python train.py --encoder_norm="groupnorm" --encoder_kernel_size=3 --encoder_avg_pool_shortcut=false --fusion_encoder_width=256 --fusion_encoder_bias="all" --fusion_encoder_inner_norm=true --residual_init="zero_last" --beta1=0.9 --beta2=0.999 --ema_decay=0.995 --final_lr_fraction=0
Rows from block 3 of the fusion encoder, named by matrix and row number. Each number is 500 + 25 x the weight over its row's rms, rounded and kept within 0 to 999. All counts start at 0. Numbers have three digits each. After the name is the row's rms in percent of the matrix's.
# q: cross-attention query (fusion_encoder.blocks.3.cross_attn.q.weight, 256x256), inputs 156-207
q.10 103:516510481478509535506489511550495497498473498505558502509479513469544525543520492492545475505499484490512507433524517513516518501464483505481493540495511482
q.11 084:468513497529489513511438511528465540512510490478489520523466483513507499517510534549493518488516486489462519484486526530482502501488514472492540487502485499
q.12 078:531520496515541476479485506537483515489507475533472509452543481471481525481525512506499472461479503511529496481553484496505500492464555508505490459472477469
q.13 091:472488514501513449487523483538486490479478478493468484533454512537502518523500487515479454484496486507518555474497547505497551479498465548524488482544512470
q.14 117:533528489525503491528462517538473497522453497447506479520528490469499488566459493475507498496473474474463518435506518522520546487488509539519452499512515513
q.15 099:509481451501528504495476503519533505467481510482545505511454492507541503521507459465495502476502506501512528494535512520510513474466503498518492547508472476
q.16 101:530513486476496499493497468502470502516493533491498473495502498513532510501502537508513505505535510514511518526456455502482528511477538478501500525492496503
q.17 110:491479543474502524465517532490522504489526535510481500488524516494519509447550527516466513492488534531525488539450457448482457518497486472496552541475534495
q.18 130:502497522573485525503510492504551512540488508517558475513502481466496493517494476493529506482530482421501511471529516499509529537533496514523479478502477558
q.19 144:508538522442525565477473476531492506482466527489465490526528512516527494466502539490512477517483524535506509511453484494466481491465532472509535465462533461
q.20 130:508535525483486550467483442502522512490481528480556488522505508450509484475495507505472523478478523504505500502454495494491494530511514484473519522490482467
q.21 160:525570508479524529524477450552478491492447471473492462547520495479509456529452518485521509491503503529492527464473508526518518484502540489510503429502493527
q.22 149:483462495549479504484508510506502501543533505527526510468505480478475486472508477531496557442518518431494486511568498481497470535529490491487509524512535502
q.23 137:517484503468552497522479465472476466433491481482455508511491542544522537517503497477530458546494521536497502475452524519515524460458498493512501487493490509
q.24 126:539507486492464505450515519548511477556499525477539480490519480474471486505502502562480509439528530465471510503530480501509465533516492492500534548477505474
q.25 160:502547511465536502504453451488493493454460493477484491513499528531539502503487527469522444547470486546502516494449505504500529454450530510532500458490465486
q.26 127:492460483547484471514527522524500505519531460531532502467498469490457492508521475506511495488527477484514481493542496500521512523559485500493511495503469506
q.27 132:489524527458544529504497496489503493451498499490500537526503521533504523497516513481529486539470523529503503514444513496501485460448486500470500504478488475
q.28 137:491470503500520457516494520463493459471533498517483516466429495548476562508502497479532485537504475508495511496494512538501479473502507528521474488516515526
q.29 144:489478505479512456489518515466537521466502506531517543512483519516550491491566499474504476515483509518525466514492482506506489481469466484477504517504482511
q.30 120:468454471528469475501476550474496493487517502515461530476474470538455548510508474483490526505499508494535465510545515479503508473543493502493477505477483548
q.31 186:515475459544438489502485522522491496567532496496523506477493470490471499495485473530495529455524491444487488488558505501509505523546486530503476530500490508
q.32 080:488475534504479544495483503528515540475472480528481502493477496518484474534533504483454549478482535503523529474482473491492495524525508484486508566479531510
q.33 078:464499513499503518490506459469521500517483523506521492494479501494485464506538508444493515492474456526537499495485465526478521536473450523487532448477496489
q.34 077:459496543541504492511511503510510512528544531510506490493498527481484521477516483520461512489536492478540488497493504464495476470517511485461528531501544544
q.35 082:486496444521508468514522494471474471487509509496530488492485491501535526452477508523507551508466486496482489495481497455478503490497486484466525555539482511
q.36 079:523443475495487535516541495452535510483474480509478526531489454450469506468520530493512497495510519503524489511464488506530485483520522461465509560505501492
q.37 086:489477484476459506477504492481511479466512465528539513474469499537549520531471477507497445500512518479488476452539519483494439509557524505513479522450468527
q.38 077:539497500515513489565496482535462509496479465493468524502447496456479527525474523523479502485498506479518521518519506485521508484481537543477460460505502572
q.39 078:509468507500472520502496504507490528496523522482500515472516484462506507510485474507460552498510542475498490481495502510470503519517415516500511485494522462
q.40 091:539492488503536502463472514528480489522506538478488491497503551552473475516455466490468543479457534487496549518516491511542558505494453494490505501505521482
q.41 077:531478502485503533503459493476488505473496525506513515485449517509489455492489496556511516464483469500498507464508508481478496515502486515526465496494518468
q.42 084:444522531483455495536519489474515518461554498538488516503478511511509513482505494499524495489494468462492463518486479545533459506448490498465545515490511514
q.43 084:511588521507494504487517527493510471510472522446529476507550505509509514524536511537462479508504477506486545489487455497511526493501516513517522495525493500
q.44 087:490473541494492533481493552456501542476521519511469500490467525512510468486518517527479495487515527540483486509478455491457476539524522461494529505496516509
q.45 075:477480507514499482553474492506507523485518493487533468487523481448517518538506520497518485476487477502473527470490515501519519521507500459479543494465479478
q.46 071:509480456450492505458519484481480478471555526486505490500509523512471477492519450493489491527527514537476500530471502489498488462489513472471522510483469508
q.47 096:488509508532533516514486466493523480534471491485527480484487535498490558507473465495501489505511456495490507462510498529538515500509486513506447470520508532
q.48 084:471448505503485522517493494547512534534546534464495536478489451455507500512560478477492513465491512491515485525518500459470516492507481483516504525530519478
q.49 091:475506499499509523522482474462497475463483497518547510503500538476485510548536501524521495499505469532484500488518492513512513500498529534491500443559478505
q.50 097:499470462500493476491533482465515522523535490520504500504469514549476525524539495455469498518493479470528518523498528490471518495524466502486516518492508495
q.51 113:486490486455501523506508533510489499490517514498491541499529472484511480493537513471442476519483539503579494527487468505489500512507452501479512522494500513
q.52 090:521482491512492503547468481555508538475484481474468471491509486531512481499448481477513518498495472495486516494505526527519516523482568539525521474481519477
q.53 093:542486531530516475513460460518524493492455487479478438520454500450511503492457499533502506445473496498533527458500491496530480525512562503513462495506479509
q.54 097:514509516511549489511502475522496511476486490512464479532505476499511501516463561531504539490492541520473503481476504487476506549505502492498525498487493494
q.55 078:537519524513512518500465509512520491468490502464473475531487493506518482472495506484461479491486473475467464502487500488512521457511460489531457519519496496
q.56 078:470464511521462486513493487483506492491509516454535498506525482519507491516552465500540511500504486495475521498508521486527489504523534531529507518522491518
q.57 081:495485490508472517479505489500519543505527475518541517500512544496547505479564503523509489483500521527550478490541473530516504471485419496503485513548521509
q.58 081:532510472511509531506519505487493504501459475485480510480477538507539529491448500520555487536530508464468470479500504533539516460495503565548514483546480521
q.59 078:504501493498532481495508487482517498495472529497548477493488492526488560498469462498535494521486506526452515492510507540529457488491537512525468467483517525
q.60 114:466495530517483513472510486504500522464516509502515509465483504518508507461469560512471523484453527520498487500477476501496501468474532476474506490478508476
q.61 079:520530531489462547475554465481510488479492506499529543493553492474467488505494510513493469450541441452497491467515529489486436510538493472464494519493472460
q.62 093:449518530508517515511504512535499511486449490475468478502506493460501486474455521489521528479521519470493536513481503476489466507503520473455544484525499485
q.63 087:495503531488477519514470482486462505491480525465511506537541468457513487468535490511539453472477486464537505518514488463527492500504513469479492486470489518
q.64 091:480492500484501529458532508501523524509533501545502500510481491486491477486495537458516518501458550528490451523522459487503458510525504504462570494481524496
q.65 116:519504540520490501502507491527484491532477487487513458507515480460479472510462503511461510476527525460506525462544489504501498497503488496516491523502536493
q.66 108:517502497518476500498447485488492486493478478512476486476502470477509464540481511545484533482527503523447478465501480518476497510516552515508470532472473484
q.67 096:485487515479502492477485504532567509491504486558548520498509520454479465449522484514509495496487490480495450507499476480447461476527461450491541493473508462
q.68 096:500477517543492523494461518471530503466513551527511527458467507486483485447554459504527478525507494540514462506530499530488474468538483473490551499470543489
q.69 095:519484503474543525501515507461483506508510472472486491507500513572514546542492509429504483518489470476531527479474510514478489486505499489534502470494505517
q.70 107:495510516458515517508513468490489514484499473466513544528519514531528550529523507478517500518494497508495529507479531532509514458504499523507499486524475520
q.71 106:528477529508553491548531513478457478511492493434530518514499498520519536583467500493479509517509487505517543479473503542505504513491488540539470470518468540
q.72 082:497491486517529513505473524452487515523451462507433480498451521537562516476526528514492503473475520532501485459492505511488521446458493485512464488516517480
q.73 122:532520482510473501492462519509513504534492487485506465496516491446465483500475485545477526453527471496496512523486508485493465513512513511493480520504558505
q.74 087:513485492498517485475491494502492499465497491498494559516481496545484507485520458476531485512492517472569499473484495468488485464476428537520501504469530511
q.75 108:471489509495537560500515493480486520461523488551476520515489514510516497491536484482531481504504495471503489504502475484477477507505525495525506466494516497
q.76 131:499517515507471481488433516502527485511501505490502464482502500460500469486480491558503537475533512489479486496494505467482478551513528504489521499484504498
q.77 090:484516514512497457483557530501467463464511520479492526520539478471506513505519516479507479522467481512473559459464496506502536474542532513498512489495495496
q.78 092:510497513501499480526526506468509444481533482485507500501498481533507525515528518470514485528487489477502529500476540540519495504460480514510443536526523518
q.79 092:516509543482516479490493507453501452507530489515502503487512509509486493523515530500489512477459466475481486502472531511526504526497531514518477483575509533
q.80 070:550478459477489518538490498484503505524493497535487447513469525484531507516470488524531481493471492495512495489491451510495484458451473458467507506491485500
q.81 075:506482508496506487474475484479494523499530519471501510507444501485466506522462527499488504516508448498485487508513510505529472514526522526494476539445475508
q.82 074:542508447482504522542486522524542461471499525429465483509533517529513519530526524511476503528499525507451519520465507474505497471487524472534460506496471507
q.83 074:484515476481510565491510502500501482514519540501499537527513492537496504479548509533501514533494506505462492475500578488507529479452449504485505488508502520
q.84 092:495512497467470498504479485543531524481543522583486483475493462468475452480491513473508469507474529488524478516554504506497468461496490514470513516469491487
q.85 082:449469500474499491515503536484508513521475505502506465503529507529464505515519506455423512495475505507508475534499506520513532470485503516506492534463494500
q.86 078:514483527464506450481506463493473497526516532529508501505512522472544519498484478506500482495531505543480487519489460503511459515549511488450525478479500497
q.87 085:511513550489545491501500508507466496481503505461499509500552510522499537479527482491495494556558481499516472468515505509516526459515517526482515521560531496
q.88 074:504456545521495487504540525491470498480522492480509482529535485457517514516483514503447492497467474523519540517515501476511516490521563492481499514486468498
q.89 077:514541503502522460535450470478480431508485465516493468484501493526488525493477486521510437495512498478520509505518507496535464466493541506502511525539502530
q.90 078:463529516488473472497477500515440523474526484488493512499549522480492496474531518543514481465505511526522497532469507525494488484497529529550526469492535546
q.91 079:506547517537503466518511500448493466496491491520519503472471492490518492498468490475480518488521473491506555511527514528509533499494494474510463474508482498
q.92 072:481497511507488495489503501494516524490506539549501496510512456480468490483553486553479463492501515490526497455472502527483477504503500456458529494528523472
q.93 078:534511512519494559504527492498498486493515475497490511494511493450466483533525505476497469491526498508478501502532523509544453515468507487496482476488489547
q.94 074:448521480512498507497507544462512509501512550515478500519510497478506509486509538482516488494484528539515491456488457494490438503492477518473523502522469473
q.95 080:488488535536541501526526496480502451484470457491506484489531510455514549510490460492491503505515491521502507477529493437497482438496536510530470475522479557
q.96 149:477485484462523481495483511488446488483524504487487551483504503567507523509520511469508475541477505539489518482480516524515495481483480494497502504503489508
q.97 128:470532481486468537499503478554541536559475488529530490523515510456476469490490502527491533458523502448482490502539475480468507523538498474509502498492501489
q.98 142:504497497483532484512493528484419484454536502495512502467503475577533508500494504523503495551480482524496530518467512516517490471481487515530479524542507536
q.99 096:518558485518488499504502501575564507525470475499524501540486526456514472482514506549502496481509498474478484524509485505514525507490542523479504459492497466
q.100 154:477475484467515479502497542457467496444505504487469541488507502552498516462522526469483485551475504531504512490465505499518516469477500501491488503508470504
q.101 120:472521506491503523487527496521527491533478538536517478538521519446482479477472531483486526450516499487529488504547489497505472519497485478464478509465498485
q.102 125:523503526501481515473534465541541505545461479499537466478492498451467480499494462550525541453507484464470502515529480477497520523519527489495496519467509472
q.103 114:462545539497468458511508540458462486508545505539472551480452486507521512470530535500510458499493506521487487505480515480472456516488521501517491498528502521
q.104 102:508444492480487490497491529489499483522497513545494497479497493499484498476521528498475511455488506533481493509497497509471465484534501495477518539447519475
q.105 112:538537509488516476513505498515462478451494484468495485522500522541532514526461490471511459525466478503484540457515551519526535490504491533519488501507490495
q.106 102:527489505506485499488496463530504523526516496508504517547474492447462457511517477485486528443463507504484515488511477489452529543546546488486547500483499527
q.107 122:521521495495524482514478483484495464493510473454518510493513475541520528516486490483505452531486499485496547469495523515521538501471463500506473536519491492
q.108 102:488494499483504526460491520493502513494494521530516537502485446437479525455544482498496538447485489526510496528507478471457461470553505482479499520506506483
q.109 112:519540499507475539527545462542530507500488479500529486506493515475524471524461504526520488507513484459487490467512508501526529527513498489522521464471520498
q.110 117:527526527504511496519554465512497467499463506450545477525523533513531486541445515444530453519518494510509529471477489530547544536472509515522475502524509526
q.111 148:517512503524472521511499480519494506546470534477530467505507490447526486492454490542502509466538531480508466509536488502495490526539525507484508494493502500
q.112 104:465510494471517509496540540488505516498509490526474501508506482501490516455531508504495502467499508462514481522481465480498446481520456480488519506436516484
q.113 086:505515505504518500521444467508481494537522471493511491492494451497478496558465493499522478485550511505499531497496518499469543500504560500503490479475521518
q.114 083:488467486459508534494543551455505492514500511529491487533475462510512531503494472528499510522509481521470457544459522521478495504486507519496498505517504486
q.115 110:481472491498505490500556528484452524480509523476499492514529518522520519506484523498456493479499528504492520516497478490483489493512473486480517505480535471
q.116 087:529512481487504484526468490529475460485502507468490471496481508483496456538506463491534482486465472537512484511509545484521537516506514468518463487490493535
q.117 097:533485484467516512512532524513492528474536536501457483502503510500497508479492498496503519472492519500522482551489493506498478514496470473458499481491544460
q.118 083:479479487520520497488558449443519484523503504488511484533479525520497522505506445489508507505477472448484521504491505480513499497485512499498503471474493505
q.119 080:510500527516517475516511503478464443509472503461483520465490504528504493551482502434528463527507509511508530499507476519523546480481524558470512482560528545
q.120 114:506519487518500480504463476531499492496458463493513504537514494462484473525480451512527548471530489480492530455533506491516539505465561528520463514528478520
q.121 080:504506513506523557514498524512549474484528475520488474494483468479506493496487512525523552511499459463486467482508539508492467534488512534473519524503464497
q.122 080:452484530495453522505538508508474503527444525490472519468486460509514498454542523525487513498496537521523492548468492470502499467471446491523500467485486504
q.123 101:493473479458478512510532556494507518493503531515461509495507491507488515472523531466484506475490553516526447514479469469484447483543452473453487519489521494
q.124 086:488485458551480488497515509516508474511514533530502467496525445462481506507517497518527511494518491483485488522534484479521493553486460480528490504546484521
q.125 120:540489505472490474527464484511557465512508464479542508483503497468524479535485461483527514510529472460464555425542531528500548499519498546518483477505514531
q.126 110:503525507531493496522493458519526452497482461479520496523494500481521482538488483507552511514496472462490531470515520510495517519487503523523504483530484537
q.127 081:554516481514500555466501481518485492525483451459523476515484497553545459477500493472495537526459479542502530493495475521481477477468514523505500477529515511
q.128 092:520464485518470487498461483506477442525464467457542508462496502490500486530472453550502513536524452456475493461511464523522546531513536490560485487529519524
q.129 097:489515492463488536489495503504502506520502537553476480516523506507508499429507479525480522534501555548499461540514469501464469514506462459503516523510536492
q.130 089:535555523518550520493485516515516505515466495528539488503486497493516510509456426517522474497487465503492560457532530523539529515481515507501496493501487485
q.131 102:491504530483517532456517558481478520469535502501512533527504510502499519447514497541492472488507497545517457525504462461470453523511498459489490533503508472
q.132 111:475530518486531530473524531462494530465517543507451510501484521504503544468507538490511522504482485490493495519454501506468469478489474475472492462480499476
q.133 093:517479497528458480482479515473501499499525502457504485509500471474459496475502536517517545500508521454466498508504488460498490508527521454477462477550488482
q.134 091:508568509528517533489492465549532483502474496487546531517545504491492425518477456508496450508465437490495520448540537515541538525471445508524522502515485491
q.135 079:519480536510493491527510524496517461511487528505509491515499531491464533472494463471483507445504510481489532512498523478500497512522490539447489484476496505
q.136 122:515527493516514500518505485521523470493461493479519501495503526505512499520472471482508462532484437487509507459509527509504549476477513508524526487533464513
q.137 079:502526479506456470494469506496505483550483529486504498517518517464462519528446526527524500480498511487445516476486487476505513497559506466516460495486546514
q.138 124:502467493509491466517467467497482461499501469502517499506499495492492495543473462508526481511525430449498517467507508521541532510486555538540475499511495526
q.139 088:530527543458521529510518473563503533491528514507470519482467541488496493504478513495512480521467496551503452505456490502466440472522528499467513507549525506
q.140 089:493533493514467477503532503481473536516561528518479498511538463501511554517482538523520554483487542486487486523449521504446515486474505484457548475481531481
q.141 090:477510485479476482507500483434500480513528477481496488531515473478514489534490528500507526502522464478503554448523523495497512558512518527508443474529498502
q.142 092:506448477469460520495504482479493497548522490513452524507484507518481518500535499520509511485524486486515494511467492488496487511506443493535500576502484506
q.143 093:499508478517489503476529531506519546477497484490485520498522468511483528461526529491474509472489538495519476548527459504517495477519513481487532487458518496
q.144 115:508475483542499472532523488503547463522498458504540484490494512481483471515509497496504489467524475458513481477588499511515495524532478522531481536504464498
q.145 116:480490530477480521478482487497514515509498527502487499514547485510527495500536524472506489496480522544493496508444500495508481501481502457493522473473494486
q.146 113:510480505503511461502493527454479499503521497524475509491454500536500502480489525494527483504521496533471452518473509502475493491475504508530507505491490522
q.147 120:481523492484487452524480512462487467514520482525465523477474495529475491509525501497498502524515486512498504494487507508566536489539468530518503491554494536
q.148 168:495564516507501500494520448526479500474450510468517470530541474483542487536468526512493518516475512503529529465494512509522533503468534497509486483503467503
q.149 125:527484493474500519476493520467516508503528484524485551498454513514483512451554535468502470512486522543513509546495497475475438490465498492506516502506543464
q.150 120:516518519442495538463491505529497516470485503497477496512517517466546489494515538494479475501491548549502490517444481507471477488472505496478488505463496471
q.151 121:501516528507516535475511467535511527481495517508498492547495512458514493491544498520473519521479529508523520483526474489501506489482512458460525496468535492
q.152 124:501478474516500462533515532437499499516527495561520518491476517479465521492504484497488513478509468473475486483520510488529494473509494539489497529554492529
q.153 141:487504502535505479522505487555523503517495535512514463499535470494496515590492481502468526487483488470491535467486503499520527524499537507487474466507493536
q.154 119:510455470521487481537505509469492470504506464518484509490448486549478529523523484523544505500498442501474473488506510527546491495501524547537468503522508497
q.155 133:506498503456496470472489519458468498454514489510454517505448499533498497465520506485508492500473515503475468541457535532510447514481485496489511524498497499
q.156 136:512516520470513551475502495549487486494452530481515467498526505458526484503507516504478510517483539543509506511507498499481516501466492464477526481470471480
q.157 134:504464481515535483502528548489506486516543494532512536487460504503456508485546502466510485476518519467504450506534545500506457509542496519491538519516489494
q.158 096:482485496512490499525477486520493512536494538496532484518511531454495490556472489527501482467533487452509501479531524501509499533534526471513512459484492512
q.159 123:484519510526483511497489466525472501503481560463511469506580490510524499561476526519479491473501534507486533476496494478493547495489495490491464481494506486
q.160 087:514529460521489505540490495474499486515488457507512492455504495509498524513495471508490495461505460468470496508522534522523476533537475508482475526528516496
q.161 093:481465452477484521486499470484533529499505496546495527513545484538528508487500526527513495496503498514542477532487458504469494522504451464503551497461504426
q.162 086:524507552489525496479527565447465506503503525499515503516532508528499537469512476448500470482511507529454545522470509462474479496495524493487439518519528499
q.163 100:498499517495498524482530503476513561502519502519485543488513492530485510471552539498485499505479553527514505537466483516486496498500476453489499525471479456
q.164 080:518519520483528484491441482496401486506479448485495490455473502482543523534508477498523529477521514472491515461493493491488531525480549523522435465503482488
q.165 086:455518508566529513485466522462469549534524537484489541496451488502521529541487511525468473460501511477505512562497504531517494496521489494479515499510500494
q.166 088:501487496534503512529516445481511483518529488479497489482525496521520486519491471508518528510526411488507487480484514524528503504495523520519530513497469516
q.167 075:525436500508519502488484515467446490509508505476498465479447510510471497543517467476502502461517492521513507517491483504513508506495541526512433480500473486
q.168 075:474464449484453547507548507512492532515487490538535482507544481534464508521486478551480486515515515482465466526499472484450509502495496495523554493466531549
q.169 094:509521495503569523482476503515524503490480499506532525511475506492543532501507483475521483497465475534534525491527489515507487512479503506504532497544498514
q.170 080:499510546553475524524483499532510468508490482512534500495520534503521496533465501500494468524538464480495521465500530468489508477505505508509477536530503502
q.171 077:462502485500481542500521475515500491503501504511468489501538462495464484505462504502503523502501492481497505492520501519501493504521525502488508505488481487
q.172 079:465485523483463451479499475489500487488518497528458488483457451504471475522507517475479515490545427469489483475501512519511501473494505550515496510523540505
q.173 083:469505477485458521476498491483433510561515504493499468482481478505496522524509494513509535512531533541514473526504489457496483515530523466458495570510522488
q.174 083:473516478499526525484515510493471477456482481518522485516491522501520492555513500508492489494499472498537487486518534533470584458462446513518504482484497495
q.175 081:497523488484495513455503515506525488470452488506504509522539498551486476472503475451504488479442498544526518485479484464464494469506488469488526524479457488
q.176 103:460530539460506540478494514468492518503518499546486510482476525485498498502522562518491486509489488514520473512492507490459464496464509487519497500480478471
q.177 124:470482509507505525458518547453518518488493506512491480501516494499472526464532539505464518492515531499525450553498498479474456522522486451480514503485513494
q.178 084:482469486533505495558510524517473530513501495525528494507470501499481485470496494552472506492483500525455494525556511462472522488520454504484474477505494518
q.179 118:511498504500485476531523494530503485506495466482529518513488500510474517505500492465520513526505505461529476482504513488544520475510517526511483495548522492
q.180 116:526499500494567512497468484487493465474445497508532505499464506500499503491508487448539471514511441495523528469507514497506513444474520540533505497551507525
q.181 103:476488512509465472458523509486498538456508533505469495487521468478460491486472537501472511493500536517468498544485460494451454528516505439486525540479526456
q.182 108:509530474495498486509491458537500514507507482493486504517533492471529484516475545520505496511491492520451532450499492493487521476490521485483478479488461525
q.183 098:547506482499492534471445514513465527496499503501493470487500481496494500503490543504492510479483524523486467531485484493445487474463500476465492508512520514
q.184 098:498477482514508466523501522498519486515530491505505525465500475512489510493532447506500540493503496475517464511548524480513482516526466505536488496544511496
q.185 112:491555516529504474487464451513488494487499493503525500514525512498487491549455472505496471542507474467508545450491546485535516491500537513530496500539494521
q.186 089:463478468483476504553560528525502504563521485498493553513502496503528504507481488470490495510507518486528478525514501533497493480524476510484506502455541532
q.187 087:488504508533487503518547468492516478522471506533477522491508524484509491531513531498534491512503477507531502481485495526533489521543442530521533480497490533
q.188 095:491521496481461543476486482534492510477548540503466505459543476512490477478493507508484537498538530538521502532503462500438470504514519492450488526459508497
q.189 103:496486487496447475475504497490498516517500510468504495478537485491473518485481517493467519485495527535522486521452461508465513527504496448482505487476516520
q.190 089:530521506498543458528506488541479464530479473456525523523483517477553550471542479480525494502511484473513539466517507543507512505505527508527480484489516531
q.191 094:500522493489506535501537499519493482462497477504536509509473545486523538518509448482536502510472454483498495492512540508509533477499498550533468514541472496
q.192 103:494510487510503498448496500522505506459501522513476471532549517490514501511461529517452511481467541545491498504495457478436511502477513488490509500462512437
q.193 089:471499506495489461490492491533545493464477522478492443527556524507524477532510477478516477472490473493533477482524483504526509494469530447510499488523484524
q.194 104:468516495522502473494498545494512494524535500503525500440491480460463505492504461528485509483530511494462508506536491470504485539526507526515495491488506491
q.195 110:501515544458520536502505472494475502458462523479433472565518510511497490535470519487511459526470489529510546539477517517526524442463523474470507489482495501
q.196 090:500523507509501508482491532460496478537523470516495502518476514464530495508542472501511498506549489499503476531548526569522469534471506498479450518517509507
q.197 089:481508493501493509569526490484467439508528487501542495504457519501504488471552477507548459508517468499479476496497530525517493505498528485489477529481518499
q.198 097:486536496522527478480482503516498466493493537455560494506538508516490475515484478486513464536490494502467521453489544510517559470518522505542515499503483531
q.199 149:501475491510467480497520534501502496540539522514498507491488464489471510494504500544487548456507513477473468507549474480478478538551481491499507537478519491
q.200 113:476527508448532511479534469532486547461478513472492475546528513513523479496487502522503442516478512521503527481501498510500518458462535499508486488489498487
q.201 104:505501502494487513522483503518542483485517536473467457506507527516529473503490507489488513484521541498495531484480460482486539502505473473484500520468519488
q.202 086:456457540525501512516525498527517494488473486464476526496473547541506480494542497461471495522478495509500523523514476477503571528516515517486493493508507474
q.203 107:496531519465530518520513464489484475485528504479479548539517520539527551486506508481502442555493500539471510476472527517559520489455502509519501474535479491
q.204 094:476496491503518535535516507458510475523502508534522511495454531509518495514528494494521476518528471492483486495479534487498474512480555544491489502518484541
q.205 116:512462467538473473512520506488484486554490481516482506505463457469476506488546477525516505479518469489497494499513470472507508516544452502514500512516517510
q.206 104:487450492521498494515518546499500503534514507538501504464513466495478477468531479541473526504514502463498460458498521460473452498532430514463511531499524502
q.207 085:522480515523483462524473530543540486528477480474488486546501501504482478525451510513494510470455483493484572451510466480519522457490483539489505507481511493
q.208 087:522492527519501517516509490507509481499504501472495459503504512493514522514521473502525490499522522542507516482548509502511492470506493492523514510496514466
q.209 083:487467452484503507457520522490491524514508490525523495523569478540492460532446475464504552485493486485500496477484517526533482541485507465486518504529493492
q.210 077:496455507509453516512502487492497478524507518510470499579522521493483517496508494550497516518523555533529550495493480480465470512453530517504474488516516480
q.211 089:502530504535527524525525469516556506500491499515515523513484513463484464466500483509558522499480502523484493540470494483507502536525524487493521496469504488
q.212 076:508516501494483489468479500538512492486459482498494511479467485477499498489455508522500475467534582483546519518463516526504521516512460489470497494518512465
q.213 085:492474510546506476535532502445502493480521476534494500468490507525480512522513488481471520469492453510533472478506469489511494489492490466488501477514479510
q.214 075:501545478488480503527461465491477529473532489528551504549530491516512489488475493507495485483447502530503498544515475517480546504531509517511500485472509495
q.215 090:509488484493486533479518465528519496500521524515513510475451491470516473499490524500546479482494507525515478502484484546472470537498545482496520501480441486
q.216 084:504481521525494516492508541496499468514487516528487526469475467512462527472509533518460506475513515539479470541493499525474465515504461482465494517482498460
q.217 091:499511484510549492490480503496503493465516502462522500527547486496476508514497472485463509526486504501485504477484542520526531491520477540495505479525466510
q.218 082:480497529537535507502457514495485500498487497515484509511491485502480511477484484494472467496529500496516482467515512473480531492508472513508495546558520497
q.219 077:492532493468490460494519494474502461503456512556480495453516508483511499462463526500530531512506473506516492524485531514549461535533496532486467546467545484
q.220 087:539546521494492510516514466547453503516522501476493486507494471516505478544459482457486480499476450477499527481514490524516524510511536517496507503542491512
q.221 076:514521463518514498502472446532503511494519481506531452497479559480514510532551496511540524518532552462517567494487496488491484499498493510496501483516549475
q.222 093:493506494493499514543465461491538532484484515430494507529519499531528480551488498489468524508464509534487508460510481476460527488505456478482517529504495504
q.223 088:536484484517511466472548490500475518518515529480498544499530483505505524503507460511485545486543497502515469528468429477500480476508477463537502522446509464
q.224 117:472527496487501512511520501510511492469534523519521513515541519520513525476560524456531467546495478500525526518518515518491489471471449500492559517500472482
q.225 100:532463466491510511458481503527493524492493483500513497493476499455476481458515503528508466523491525498534485521470468498462478498493513474495554523490512503
q.226 103:524492489523475521473473491486511466487521453494480501494458487463479468512490519520510524442527528464504471511504496473500434528536513502503505487482510530
q.227 092:477481533502534496472532509458495502501467495504520538466479469460512502524552503468532464526519484508508492497513493528505509483551467524469510514538507482
q.228 089:508553513507520512501470510515512461510484495498527519500480496515523549571501524466520465493508494503485523510490510484517553525481526493502468504545510506
q.229 086:476467466483553532495502480497502465469508513496539548501523508501466521507501486483519455501480495513492503501482526534519514485527488544528525503505508483
q.230 086:494520526462476478486498514521507493527511556477520452552520537551510512476518510511533480529493518487507506541473506510507538481445462503519517517497546498
q.231 100:515470490496505502481519496513491532522510471487495488493489475453451504460472491560465534436530486473502481520516446473508484514529521490490510506508501475
q.232 096:554510554539494490469465453487476467491440443499505506516500482481506489563479507479490467460501463489451525527476520491512510487532521518534481486500508539
q.233 097:537479478508488488543510457519452486527491452518488521492492465534463480547493494477503542463515497511449495457491520494527502511549514500537474503498501509
q.234 097:501450480493491470490526500483530519484537491499527565523506487529549485513534487462496480548507476488532502474499494433506522533487481513518538481511488493
q.235 095:560485510558514490509484473516479507481474499467479477487472511480518498552474495511526489520523430451477512476489489503523502539499540528520471481513525508
q.236 090:517548535509438519505465522525521519516512455523470452468451480502479485513461561534461504468511538491491494487495444476499483514512531493489483489505523514
q.237 091:438530499437518498488532476524507514454467529520527513509543500481517516473494519506525483511478499508533517484469500529502537506513439486488504528515474495
q.238 109:543535486536481493527501489506519448550486510464498494490497522514505480533489468501506491512499456462465493490517513506553525517506534533544468492545514548
q.239 088:454505502487494508506540550504512494511548460539497504496530514521501501446558495494502516493532509528494473491494447504498438517496463500467533526481511491
q.240 083:494546491467545523453523473527510465475455461497502509496520541508493486533483493449509482515481518499488505473489477503524545482499531513503518485505527458
q.241 076:521482488520466520473490501473503488498540526523490484492494464455490491511469537471500565555499515462481502532515451476497502469498494517485524486482474502